config = dict(
    train_examples=39062,
    input='log_mel',
    tokenizer='char',
    norm='batchnorm',
    stem='single',
    widths=[192],
    beta1=0.95,
    eps=1e-08,
    precondition_frequency=50,
    max_steps=13000,
    epochs=42.6,
    weight_decay=0.05,
)
Rows from block 3 of a small CTC audio transcriber, named by matrix and row number. Each number is 128 + 32 x the weight over its row's rms, rounded and kept within 0 to 255. All counts start at 0.
After each channel's rows are labels from the 100 clips, of 14976, where the channel reaches its highest value: "peak on" is the class under the peak. Only what is clearly more common there than usual is listed. The data: strings of digits, spoken by a formant synthesiser in many voices.
# c30: last pointwise conv (model.blocks.3.c3.0.weight, 192x192x1), inputs 0-191

c30.28 [144  59 139 156 116 132 134  93 108 117 160 185 113 119 157 109 116 130 110 162 126 102 115 117 131 144 147 102 130 100 111 120 157 121 154 151 105 135  77 152 155 145 127 115  85 122 115 147 104 164 159 153 108  81 166 117  81  97 205 189 143 145 164 121 159  90 179  68 151 148 101 127  95 138 107 132 100 163 130 100  99 162 120  90 207 132  94  84  88  87 122 109 162 100  99 133  86 128 163 127 168 133  74 115 163 137 138 128 124 198 100 119 100 140 227 167 143 112 140 172  88  69 151 196 108 136  98 189 115 112 166 128 134 119 142 141 137 106 137 205  62 143 148 156 116 109 139  95 104 137 162 125 150 111 130 153 103  70  96 153 148 117 144  73 106  83 110  98 137 141 132 110  64 133  92  95 183 133 119 161 201 148 102  95 202  96 125 152 178 160 176 179]
peak on: /ɔ/; /aɪ/

c30.169 [140  95 179 106 150 133 161 148 169 121 112 117 115  89 121 149 140 126 144 118 144  70  78 113  62  58 127 117 117  91  75 117 140 136  89  96 141 104 156 157 119 118 117 183 117 124  95  96 189 148 149 140 134 111 147 138  86 106 150 168  63 131 147 114  53  75 126 138 150 134 103 124 186 153 114 123 164  76 135 115 147 161 143 180 123 150 103 185 159 165  99 165 158 179 134 177 104 166  58  84 149 134 101 142 124 138  70 153 163 135 145 138 155 130 104 120 157 103 199  84  38 117 102 169 116 127 122 153  90 124 139 140 164 181 130  89 145  83 142 169  90 131 140 111  33  67  81 197 103 108  91 120  93 103  74  98 140 134 100 143 180  96 119 129 101 143 151 121 175 141 134 136 139 133 149 175 111 138 127 159 117  68  72 123  90 133 149 146 100 112 104 126]
peak on: /ɹ/; /i/

c30.41 [156  79 128 113  97 122 161 112 207 159 136 103 147  80 183  86 147 128 153 114  97  90  82 189 144 165 166 145 129 153 107 141 130 146 127 112 145 153 103 153 166 147 128 136 104 118 113 103 173 134 121  77 132 125 171 149 141 174  94 105  38  97 180 138  81 110 167 143  90 139 161  92 136 110 102 155 123 123 139 126 126 102 144 141  84 157 105 143 129 109 153  63  97 105 139  99 140 150 189 148  84 132 207 143  88 115 154 156 116 144 116 143 173 139 174 168 126  96 118 133 105 135 105 176 116 113 107  91 141 199 156 122 177 134 111 137 140  72 126 182 108 116 101 181 104  73 128  90 100 158 140 103 158 138 151 175 131 135 119 153  65  62 189 144 163 143  61 129 104 130 130  79  85 126 120 183 137 120 146 152  80 144  64 149 111 157 182  85 138 101  42 102]
peak on: /i/

c30.189 [111 145 139 124 115  84 125 102 136 122 117  90 119 118  65 117 116 132 159 102 182 123  98 138 103  94 123 143 138 135 110  54 121 130 140 112  93 118 166 127 184 166  91 131  98 129  49 136 162 150 196 140 135 111 144 121 210 105 124  97 109 115 162 118 156 149 155 142 106  78 143 196 118 101 130 141 127 138 133 165  91  88 124 159 106 191 111 118 130 161 134 107 115 137 106 195 111 157 130 133 115 208  92 181 140 136 120 107 110 136 108 171 150 115 101  61 133 148 148 115 123 120  85  50 103 115 131  82 136 149  99 117  92 206 148 176 119 104 172 136 229  88 115 132  90 110 138 121 166  28 102 130 134 134  78  90 103 136 102  79 145 130 131 108 122 105 125 182 100 131 122  72 111 134  93 201 116 143 119 121 116 140 104 173 137 184 161 142  70 131  62 144]
peak on: /ɹ/; /u/

c30.180 [134 172 154 100 174 152 117 148 131 111 142 103  83  95 129 110 132 138  67  90 157  64  88 137 125 126 121 119 116 150 127  82 112  83 169 123  87 131 136 176 131 137  98 195 119  97 121  90 152  98 119 131 158  99  77 133 107 184  94 193 129  96 194 194 150  74 119  98 147 117 100 122 142 118 108 220 139 124  93 107  76 124 132 144  69 105  47 156 100 133 131 126 102 133 129  74 154 105 112 144 161 115 144 140 189 116 170  94 132 157 134 181 130 146 138 118 163 108 154 118 129 133 145 126  48 172 131 123 142 193 125  72 133 165 104 130 117 131 120 102 104 113 131 126 141 153 136 160 105 150 112  22 100 115  70 113 117 125 158 118 129 171 108 118  90 177 146 119 193 169 166  95 151 156 130 105  82  85 128 153 148 187 112 118  70 155 170  97 181 155 105  94]
peak on: silence

c30.185 [143 128 123 127 147 127 168 153 122 161 134 136 141  63  83 104 149 133  82 141  88 130 163 149 139 110 118 117  75 162 123 113 115 108 137 143 106 118 161 166 115 177  73 158 146  89 159 145 100 168 140 193 131 141 166 159 160  61 144 107 141 112 145 130 142 157 144 140  96 131  99 145 107 115 174 128 120 106 161 143 105 187  95 143  90 127 131 132 189 120 119 164 144 187 116 169 150 152 152  73 112 114 144 184 191 175 165 163 120 102 114 178 162 131 110 117 220 151 118 107 208 103 125 159 163  71 147  76 170 123 138 212 100 151 153 137 185 117 163 184 139 147 201 138 160 112 111 146 195 112 156  98 132  79 122  71 122 149  99  71 143 130 114 105 121 109 131 187 120 178 103 130 106 124 138 129 184 167 105  99 156 153 107 129 101 162  71 141 186 109 181 127]
peak on: /aɪ/

c30.37 [ 88 128  90 112 114 121 126 161  93 161 108 108 138 141 123  92  86 113 166 106 121 121 139  99 144 158 186 177  44 111 105 111  90 123 118 132 115  85  34  99  98 133 136  98  64 143 101 114  82 118 186 130  82 102  63 140 131  72 121 101 103 174  70 168 179  54 125 137 118 106 136 170 121 192 111  97  75 118 130 109 119 115  84 113  93 160 125 114  96 134 148 136 104  80 129 104  94  74 161 120  81 158  84 108  74 106 136 110  80 187 142 115 161 160 136 104  95  84 187 120 131 128 146 126 139 116  96 127 112  78  99 125  63 148 134 159 143 155 137 154 135  68  83 113 129  47 143  95 100  95  89 169 113 158 120 107 163 104 126 115 119 161 136 103 178  86 145  93 140  96  98 127 130  81 101  53 158 146 133  99 144 141 147 121 170 155 146 111 175 132  97  97]
peak on: /ɔ/

c30.182 [116 149 105  83 120 162 200 109  71 104 157 138  89  63  95 119  81 135 104 169 124 123 129  76 144 147  85 131  99  79 128 138  93 139 132 100 105  63  91 130  59  66  79 140 164 151 130 129 122 140 122 119 156 122 123  78  77 163 126  96  98 157 104  73  96 129 116 105 133  79  87 118 171 164 142 142 162 102 128  95 121  84 151  95 159  76 152 168 115  93 138 153 197 150  48 129 146 120 163 189 121 165 157 142  71 157  59 119 151 153 100 162 178 131 145 101  56 107 168 172 160 163 115 140 128 160  80  92 125 153 115 156 121 128 113 126  76 128 116  99 184 120 128  61 111 119 117 149 193 152 144 100 138 159  80 140 129 103 119 122 172 164 140 129 138 142 158 109  79 187 114 171 126 105 180  90 131 137 126 175 109 142  85 136  80 115 103 136 113 113 163 135]
peak on: silence

c30.127 [123 169 120 150 109 223 142 114 101  84 115 137 117 113 150 124 106 113  48 139 112 156 112  85  77 140 149 128 146  99 123 139 103 133 145 116  98  82 112 170 114 106 129 107 125 139 157 179 121 222 126 169 190 167 134 145 172 121 141 139  51 111 158 162  93  72 109  70 149  54 114 113 117 126 162 105 125  94 165 103 133 105 153  45 135 125 131 114  97  76 170 121 114  63 137 105 166 177 145  90 120 189  69 135 136 169  91  98 106 132 109  99 153 145  72 109 104 103 110  89 107 215 104 138 103 124 100 138 160 173 136 164 143 181 124 139 125 141  75 133 130 105 157 111 110 142 128 127  99 150  99 210 117 152 142 150  69 135 115 106 169 111 144 160 101  96  67 110 124 132 114 118 149  92 109  95  87  77 138 122 109  84 131  85 122 113 120 149 126 150  64 123]
peak on: silence

c30.162 [126 144  98  86 167 103 119 129 160  93  76 108 132 110 108 165 193 131 171 108 158 191 162 116  61 141 123 148 121 144 136  46 140 110 126 124 102 143 153 166 164 100 113 125  97 145 125 172 142 118  77  95 126 142 123 125 199 116 189  82  96 110 125 117 136 185 167  99 132  78 107 138 100 181  90  90 175 162  84 110 170 144 113 103 128  99 115 134 100 113 127  97  58 166 118 159 113  95 124 105 147 178  76 119 105  92 147  97 169 140 137  71 129 152 102 154 147 126 129  85 147 121 135 112 127 199  96 157 119 156 144 102 117 114 100  89  55 132 104 132 150 194 145 165 102 159 132  73 171  70 123 117 156 104 185 157 125 110 140 140 137 135  62 146 148 152 117 135 174 107 140 142 125 131  80 145 171 230 142 145 114 130  70 134  70 116 101 142 174 190 116 140]
peak on: /t/; /ɛ/

c30.105 [121 112 165 123 147  40 146 152 142 154  95 146 158 131 163  95  91 181 151  79  93 107 166 138 118 131  71 149 122 169 124  33  87 113 138 127 102  58 156 113  62  84 136  81 172 111 107  78 113 132  83 141 136 107  61  73 159  63 107 167  58 193 158 116 146 167  61 110 121 126 146 180 187 159  71 177 113 147 113 122  85 160 103 150  73  97 153 153 158 127 123 156 132  99 144 140 122  96 103  84 161 174 101  98 146 142 103 102 200 101 111 174 118 114  77  82  81 106 144 135 137 131 106 148 145 106 121 128 132 126 152 120 141 132 114 138 115 103 138 105 114 135 130 114 110  91 131 126 134 145 146 141  78 165 115 147 162 132 129 136 127 117 141 118 182 150 108 174 124 114  92 155  88 119  87 205  75 126 126  89  97 139  70  93  69 116 121 122 135 118  97 117]
peak on: /aɪ/; /n/

c30.117 [151 151 133 113 142 165 128  63 115 125 105 127 104 112 143 180 105 129 105 126 118 148 135 166 102 117 163 142 156 104 133 114 109 138 127 143  60  96  72 165 128  91  31 175 155  78 145 157 136 151  91 102 125 120 164 182 132 167 144 157 142 111 165 109 109 127  99  68  81 156 107 161 121 142 129 163  85 143  35  82 102 122 100  90 153 145 109 119 133 142  98  82 157 169 153  88 140  56  76 114 180 139 129 100 143 185 122 120 113 137  65 152 112 153  74  56  61 127 130 107  94 171 155 123 145 109 115 108 130 144 110 124 159 181 134  97 128 124  60  90  98 177 159 131  97 100 104 196  99 138 133 100 133  84 111 119 104 122 191 110 156 127 150 109 118 144 105 171  86 110 110 111 128 138 114 137 137 117 223  91 105 152 186 141 136 126  84 133 125 166  55 117]
peak on: silence

c30.38 [149 119 168 114  40  92 122 135 149  83 134  94 115 154 143 153 105 155 115 139 178  93 183 117 179 139  78 135 100  82 120 187 125  85 121  69  92 102 103  88 126  66  75 141 122 129  92 105 129 148 139  79 122 121 103 132 109  69 148 117 106 137 123 107  48 148 158 154 149 114 105 164 122 157 160 121 111 142  61  76 131  79  76  71 158  89 157 177  68 160  68 150  56 169  87 125 142 146 144 101 119 140 159 157 137 130 143 159 137 146 163 117 163 128 132 182 124 101 136  92 160 193  89 163  99 109  98 132  94 119 105 154 127 108 145 163 171 157 128 126 149 119 122 183 136 119 129 115 126 125 165 148  91 114 111 169 116  68 122 146 123 145  89 139 111 163 132 198  82 110 116 146  49 155 138 132 166 119 187 133 143  47 154 167 131 123 132 140 175 153  95 154]
peak on: /ɹ/

c30.174 [172 214  55 120 119 111 168 114 111  73 137 226 146 143  74 175 134 109 147 162 164 154 153  94  93  97 115  84 138 133 134 116  85  94 122  78 150 113 104 118 136 106  97 135 114 165 112 134 104 129 148 153 168 111 162 129 140 122  97 118 188 137  80 127 168 124  83 141  90 139 169  80 120 126 158 112  98 217 152 154  85 152 144  95 114 204 139 145 103 171 115 130  94 161 160 110 174 134 112 169 109 153 122 156 129 149  91 200  84 178  73 103 191  94 159 128 131 135 178 108 165  97 104 132 144 141 166  97 142 148  90 141 193 102 139 123 116  87 164 117  56 151 147 168 108 155 170 140  92 131 142 123  91 152  98 126 121 120 100 116 125 103 118 110 138 171 141 139 168 132 141 135  89 168 129 130 132 134 132 131 126 196 106 123 195 130 144 213 181 120 119 146]
peak on: /ʌ/; /ɔ/

c30.68 [111 142 136 128 138 132 107 139 128  83 150 133 115 126 118 167  94  96  78 166 111 204 105  97 131 113 169 159 128 177 150 140 112 108 137 139  96 109 177  67 112 155 123 117 159 146  96 159 120 171 122 137 116 105 122  78 151 130 121 118 132 142 149 100 147 102  86 103 142  33  73 139 139 139 134 123 139  77 139 185 122 163 194 107 195 112  74 228 126 105  92 128 162 120 136 108  84 142 213 107 150 115 122 119 106 152  94 117  99 160 157 123 132 143 127 143  75 172 141 123 106 132 157 133 128 128 177 144 129 122 114  88 107 165 103 136 162 146  86 138 110 110 130 109 158  79 133 178 142 186 122 114 154  73  89 125 108 103 255 106 147  92 122 120 123 151 137 177 118 139 121 120  85 187 117 115 124 129 243 108 111 128 154 130 124 145 129 120 165 131  61 132]
peak on: silence

c30.178 [119 131 157 134 133  96  86 132  82 120 143 147  89 135 150 122 125 113 151 122 112 191 105 132 135 133 111 115 102 107 126 157 162 133 162  82 157  98 105 103 101 140  69 139 157 138 121 127 159 131 107 165  38 184 106 109 120 156  82 168 104 126  78 129  83 128 153  89 141 128 128 189 133  57 158 170 116 167  92 130 204 124 119 133 124  87 115 121  98 162 169 120 103 124 146 122 138 136 150  94 140  84 112 118 152 129 111 144 128 132 147  99 150 168 156 166 130  91  99 135  82 156 100  85 116  72 113 107 115  75 102 121 166 165 138 142 146 135 128  46  75 136 136 111 109 189 171 101 126 183 100 196 135 125 147 120 102 191 171  89 117 104 113 143 147 135  76 112 195 203 190 207 130  78  88 152 151 109 138 124 171  68 190 153 184 185 132 119 139 178 127 124]
peak on: /eɪ/

c30.129 [ 86 174 105 107 131  66 166  66  87 147 154  93 150 158 141 107 144 133 103  80  85 133 175  87 170 153 170 137 120 109 100 139 122 113 131 126 109 136  80 136 150  77  80  89 134 126 142  69 173 109  85  99 116 155 104 144 102  83  93 124 110 163 127 171  85 114 121 171 213 127  82 121 175  96 198 140 101 142 112 108  91 115 155  98  93 195 179 131 166 115 132  96 143 138 128 158 141 132 123 157  95  91 112 124  78 123 165  96 159 104 165 149 113  63 131 124 100 163 139 112  99 151 160 145 104 138 145  82  76 135 113  96 151  97 130  60 105 159 101 149  93 170  54 115 146 117 152 171 130 148 119 104 145 146  97 168 109 161  95 142  51  98 137 126 109  84 151 139 182 151 144 115 127 135  93 127 141 133 190 126 104 179 121 137 110  62 137  72 156 191 202 124]
peak on: /i/

c30.35 [171 107 163 105 118  77 145 146 147 119 119 122 150 198 142  97 103 113  92  99 149 136 112 157 110 193 139 121 134  93 143 157 164  79 120 113 148 112 158 122  84 114  70 126 104 109 128 189 138 192 104 138 124  79  76  83 180 106 105  94 123 116 128 146 180 137 140 134 124 141  58  97 141 142 108 167  74  63 179  89 172 168  90 179 113 156 116 122 100 132 161 184  97 119 126  90 127 175 121 121  84 122 117  98  95 101 105 109 132 143 138 156 103 130 129  69 164 156 156 171  48 129 173 163 137 110  85 125 177 114 150 146 123 168  92 149 129 247 125  93  86 100 144 124  90 178 153  83 109 148 106 107 139 119 100 104 139 125 116 169 123 122 163 153  87 110  84 113 107 106 114 133 167 112  97 135 160 135 152 117 156 149 166 110 180 123 119 119 237 153 161 143]
peak on: /aɪ/

c30.36 [111 137  83 145 131 136 108 224 108 117 144 137 169 132 145 157 119 127 100 109 116 133  64 157  93 121 137 151 141 109 112 150 144 119 171 134 149 135 161 108  92 107 144 139 126 140 150 176 116 161 124 120  84  99 126 126  89 137 149 104 199 103  71 116 153  83 150  99 102 134 126 114 102 204 114 107 111 100 134 103  95 152 139 121 147 178  88  58 189 166 216 112 138 120 140 189 192 111 168  93 148 148 109 115 146 108 156 204 132 104 134 106 142 120 153 177 161  92 148  70  92 136 155  71 117 113 119 137 152  79 105 142 130  91 117 135 133 162  91 118 149  96 105 116 125  98 122 178 153 136 174 143 125 124 133 167 184 123 184 183  36 104 113 109 107  24 166 181 131 138  75  92 114 101  77 191 110 120  91 144 157 139 118 140 146  98 105 143 124 112 140 173]
peak on: /ɹ/; /oʊ/

c30.75 [127 159 140 160 150 124 183 128 161 129 184 147  94 169 160 134  85 145 150 187  76 162 139  94  95  98 141 128  96 110 152 144 153 206  95 131 143 144 156 123 107 135 119 108 147 123 144 145 202 168 150 125 113 202  79 124 147  97 157 100 214 132 128 129  85 118 162 117 179  84 122 115  60 138 113 157 101 187 128 143 122  80 167 130 123  67 164  94 199 135 125 149 132 165 117 140  57 115 118 138 134  74 136 172  94  95  43 109 146 128 152 105  93  91 146  94  94 113  84 154  98 131  93 162  80  48 124  89  66 116 169 128 101 130 146 126 117 129 115 105 121 136  87  89 147 122  82 116 174 131 139 139 149 140 129  94 104 117 115  93 159 106  93 108 146 118  60 148 103 122 114 183  93 121 128 156  82 132 154 172 145  28 115 139 107 142 123 144 143 114 110 116]
peak on: /eɪ/; /t/

c30.3 [103 102 182  90  89 115 137 117 132  94 109 103 133 157 133 119 134  99 170  98 198  74 114 121 151 192 143 109 106 147  80 114 121 138 103  85 124 131  75  77 115 147 106  91  92 130  92 148 154 146 102  89 139 130  61  96  92 106 169 132 140 146 170 122 119 138  92 153 128 127 138  56 160 111 144  86 110  78 131 158 128 125 159 157 167 109 137 148 194 119  73 111 135 157 123  94  80 110 146 108  67 113 103 139 174 165 104 153  76 190 152 188 185 124 153  84 141 111  31  95 160 100 161 184 159 115 108 144 149 200 101 117 121 168 121 174 108 105 159 187  88  84 144 143 112 150 143  89 114 110  84 100 134 172  96 119 109  83 124 130 116 139 124 118 118 138 182 166 196  90 110 150 160 152 128 160 143 102 139 154 112  78 114 196 127  99 115 166 148 110 161  85]
peak on: /ɪ/; /i/

c30.93 [113 144 159  85 193 113 132 140 135 122 148 110 147 109  92 166 109 119 147 134 159 127 129 160 114 126 153 101 141 148 162 110 187 136 104  82  74 124 121 116  66 204 146  80 155 154 134 115 132 143 109  80 142 159  65 143 178 122 147  92 147  93 139 105  72 117 132 118 119 125 157 134 113 126 115 105 166 132 133 134 126 143  99 122 158 119 136 121  75 117 147 148  87 107  72  98 167 128  91  89  75  87  76 123 103  59 113  75 122 129 176  93 176 140 100 197 138 107 165 144 184 104 158 153 108  99 173  88  30 111 136 107 101 125 113 122  60 131  81 126  86 104 126  51 169  56  50 104 160 104  81  65 145 117 165 128 108 105 149 133 178 117 130 159 148 114 124 144 169 102  86 160 128 183 131 170 119 105 132 105 148  89  92 167 110  68 121 122 153 157 139 107]
peak on: /eɪ/; /oʊ/

c30.139 [108  98 176 121 132 152 120 172 138 132 123 109 143 145 151 135 131 121 130 129 139 122 110 146 150 134 157 151 128 203 151 163 122 122 102 122 186 147 179 170 141 147 165  94 112 105 106 157 142 178 143 129 114 148 145 125 166 136 123 165 101 180 135 148 101 136 126 113 175 176  78 139 184 169 104 113 145 154  98 154 158 165 177 135 147 109  86 202 130 178 141 169 171  98 153  63 159 165 227 113 122 114 123 124  61  72 143 130 176  74 101 113 162 133 137  88 165 150 109 145 140 113  71 149 134 166 169 119 129 166 182 109 133  71 138 109 113  95 176 176  99  95  73  76 123 111 117 137 103 134 151 138  45 154 140 101 148 153 155  99 104 163  92  90 166  60 124 140 134  47 108  88 174 172 162 175 108 199 118 134 131 134 130 133 122 123 104 123  85 129  80  93]
peak on: /ɹ/

c30.55 [153 137 143 134  69  99 147 196 155 111 153 127 128 137 133 114 126 168 106 127 140 131 147 162 184 144 114 125 151 107 113 113 132  93  97 152 126 132 103 110  68 100  80 117 162 135 160 142 175  83 140 157  77 131 101 202 144 129 100 119 132 172 121 167 113 111 116 119 160 216 127 124 113 137 149 107 119  82 235 124  94 115 145 144 161 130 112 113 172 164 106 132  97 160 212  83 127 182 134  93 110 105 150 153 124 146 176 118 168 141 158 167 143 182 139 161 185 121 188 129 109 143 125  93  91 103  84 157 132 132 157 122 167 116  81 181 154 121 106 212 115 195 195 109  69  99 169 117 118 144 140 149 161 127 117  95 147 142 112  78 158 193 163 160 106 136 132 151 121 107 197 112 147 139  85 135 171  81 146 154  92 102 114  80 131 152 101 151 160  87 168 121]
peak on: /ɪ/; /aɪ/

c30.160 [156 171 126 147 112 144 148 125 163 185 110 158 100 130  98 169 127 173 151 121 113  74 122 143 135 168 100  89  84 110 105 129 140 114 137 185 127 102 114 112 166 157 142 148 129 192  86 122 181  98 135  87 153 187 117  89 139 137 213 131 132 117 198 123 121 140 110 141  93 139  81  84 158 134 215 188 121 149  75 100 184 135 136  91 117 153 105 148 115 134 116 155 168 113  34 105 132 118 137  84 115 112 114 142 115 135 172 200  51  66 109  71  69  94 128 152 138 154 126 232 137 160 199 113 123 125 130 114 162 169 127 104 166 136 115 133 196 120  74 111 111 114 128 197  96 152 104 109 128 129  87 128 147 123 106 144 115 126 145 164 128 156 106 133  93 133 130 150 139  96 158 114 178 162 145 133 108 151 167  94 118  81 109 128 132 119 175 133 165  96 130 144]
peak on: /i/; /aɪ/

c30.119 [128 103 117 123  91 108 115 101  98 112 132 104 114 142 103 102 142 135  98 160 135 135 117 154 101 123 154  79 159 159 149  98  47 154 122 118 126 137 112 159 149 121 128 106 148 112 135  75 114 164 127 140 154 151 136 125 146  81 140 201 119 109 133 183 129 138 156 173 160 132 103 134 110 146 115 132 122 134  68 119 147 113 145 103  97 146 147 138 167 145  79 150 129 116 139 102 110 142 133 126 135  95 121 148 193 184 141 159  50  97 185 119 180 113 132  99  99  81 170 155  94  73 159 181 156 120 115  33 117  85 176 141 176 119 101 152 184 169 121  96  73 125  64  82  84 141 113 146 127  72 143 120  88 153 158 124  59 170 108 163  75 127 120 102 146  91  56 125  92 151 137 102 210 139 121 142 176 149  65  83 147 103 113 133 136 148  74 157 111  89 153  38]
peak on: /ʌ/

c30.137 [146  97 108 175 123 112 103 150  96 112 126 155 143 115 131 111 159 163  95  95 179 159 135 136 139 120  77 168  76  59  93 134 136 134 180 121 169 117 146 131 132 157  91 147 108  85 158 113 119 170 126 159  89 166 121 105 121  72 192 200 147 148 146  92 142  83 147 124 151  93  95 126 113 121  93 165 142 156 119 133 172 141 159 141 132 136 140 147 128 104  84  76 181 131 147 116 170  76 182  52 137 103  66 138 130 123 110 168 113 140 118 162 110  91  80 129 102 123  89 103 136 113 114 166  93 146 117 107 103  76 115 143  96 106 216 147 137 126  88 156 132  75 102 100 115  89 148 104 197 110 120  95 119  97 145 134  85 134  99 106 122 150  65 145 122  75  98 140  83 113  64 112  91  56 151 169 152 212 149 172 116  40 146 128 150 168 139  86 104 129 106 144]
peak on: /i/; /ɹ/

c30.88 [ 98 102 155  98  86 139  94 133 102  83 140 108 115 175 142 118 149 185 133  86  94 114 109 138  94 127  70 119 149 133 116  71 135 185  71  59 103 152 149 175 121 157 118 138  71 140 116 187 168 134 101  79 147 164 116  85  85  97  97 151 134 140 112  85 100 159 165 101  99 140 107 106 128  96  88 108 102  92 152  75 134  90 178  94 114 101 140 198 149 140 140 171 121 125 161 169  89 159 155 108 150 114 120 127 129 127 132  89 131 107  70 151 137 114 132 130 187 146  87 134  99 157 160 171 179 106 111 170 146 126 163 114 138 154 151  61  86 120 120 187 110  97 125 146  77 101 111  38 148  88 133 111 187  96  98  39 137 105 146 117  94 171  82 150 139 153 151 149 112  93  78  91 123  73 130 170 136  97 102 175 129 135  91 151 146 142  92 169  97  82 130  96]
peak on: /ɹ/; /i/

c30.170 [186 146 122 118 137 113  54 149 140  85 125  97 124 124 135  83 107 165 131 110 180 108 121 127 160 101 101  76 117 114 176  61  87 139  93  82 144 122 115  95  61 127 104 145 119 165 113 167 165 136 105 167 128  79 151  94 138 107 125 127 100 108 116 125 111 112 138 130 129  98 116 125  88 142 122 119 178 147 145 130  44 136 132  56 152 115 159 105 156 128 134  75 162  98  89 131 143 107 128 129 154 148 146 139  31 109 121 112 142 138 157 159 204 103  96  60 132  83  94 139  75 147 116 142 133 136 171 128 199 185 110 155 124 210  99 137 111 111  93  85 154  84 134  90 104 132 133 168 136 139 210 167 155 158 101 170 160 135 238 126 142 163 139 140 142 123 140  89 115 142 114 141 142 133 120 121  88 180 116 102  97  90  80 125 174 139 159 121 102 144 115  68]
peak on: silence

c30.48 [171 139  89 105 120 130 129 164 108 129 127 102 107 150 102  85 110 131 145 167 133 157 124 161 125 131 124 123  96  87 138 162 101 135 123 153 160 133 173 143 113 118 140 141 121 135  72 128 165 113  81 104 112 103 176 133 165 148 168 160 108 120 100  76 187 165  85 169 167  98 139 113 108 102  88 104 108 148 124 149  70 126 110 150 101 118 138 131 150 120  85 117  98 130 144 129 188 233  78  90 126 160 215 152 120 128 160  97 129 113 142 123 131 160 142 138 180 135 132 134 138 124 181 166 170 136  85 103 153 151 113 119 135 125 138  95 156 123 109  99 103 118 115 165 119  97 186 145 153  99 106 129 122 143 223  80 101 175  65  99 126 135 154 101  95 149  77 200 186 148 115 127 162  97 119 113 141 141 113 151 132 182  93  98 114 109 109 125 148 255  56 106]
peak on: /t/

c30.49 [142 140 125 107 140 161 109 105 153 145 151 137 203 111  89 150 131 128 118 105 167 133 124 131 138 108 125 102 101 102  96  91 144 133 153  99  97 131 132 125  87 135 117  96 166 128 124  94 187 128 154 116 105 161 145 152 199 202 164 107 132  97 145 225 150 107 125 128 161 100 131 177 110  88 135 162 152 163 138 184  88  78  91  93 124 153 172 147  60 142  99 103 134 127  64 145 113 100 107 149 146 104 104 122 127 180 144  96 138 191 140  60 120 127 148 140 123  40 103 144 122 150 134  93 141  71 126  69 152  81 153 123  87 106  94 113 129 122 146 187 151 125 120 156 138 105 155 131 193 115  91 109  86 103 156 126 156 168  79 140 170 103  94 142 137 106 125 104 123 175 164 202 100 102 180 132 167 178 129 144 140  83 145 169 163  56  75 112 161 142 207 118]
peak on: /t/; /eɪ/

c30.121 [ 97 142 125  92 143 101 145  85 107 174 158 104 150  94 112 136  79  83  96 104 158 143 147 130 147 172  93 110 130 117  80 195  74 134  84 116 149 128 132 116 166 146 102 120 165 140 128  93 150 107 104 133 125 211 124 171 174 134 162 100 107 128 159 137 131 134 163  62 165 163 104 137 169 130 159 121 112 139 222 154 200 131 111 127  63 112 145 132 193 125 104 140 104 156 118 113 141 135 101 102 123 136 120 123 150 152  72 153 152 160 191 174 150 117 128 144 159 110  87 110 133  93 100 154 116  65 164  95  85 150 130 129 160 133 175 107 103 194  95 170 205 122  47 106  87 103 158  88 125 105 131 106 195 156 109 102 150 139 140 114 133 126 123 123  70 104  49 142 154 121  98 152 109  57 127 150  94 152 135 122 188 170 171 116 127 101 107 145  68 152 120  95]
peak on: /i/

c30.9 [175 125 130  63  91 110 135 110 103 120 140 121 128 149  75 166  94 117 168 157 160  95 176  87 130 128 167 134 140 115 122 111 169  72 132 168 154 126 144 141 145 154 174 102  84  91 127 119 162  61 142 152 173 146 144  35 165 126 145 127 139 153 129 127  90  95  86 125 138  62 107  98  89 124 161 122  69 146 114  93 118 138 124  99  64  81 124 129 185  63 155  70 158 108 134  86 121 101  88 132 104 132 116 135  83 110  93 107 109 111 141 166 109 126 134 101 124 173 173 115 115 179 104 114 100 102 127 121  96  97 134 103  68 167 107  66  37 117 126 146 102 146 109 103 156  98 101  91 116 125  97  96 120 115 140 105 147 187  44 137 134 190  81  97 131 150 122 156 143 154 169 153 143 135 109 121 159 129 144 154  68  54 102 167  82  65 136 124 101 131  97  88]
peak on: /ɪ/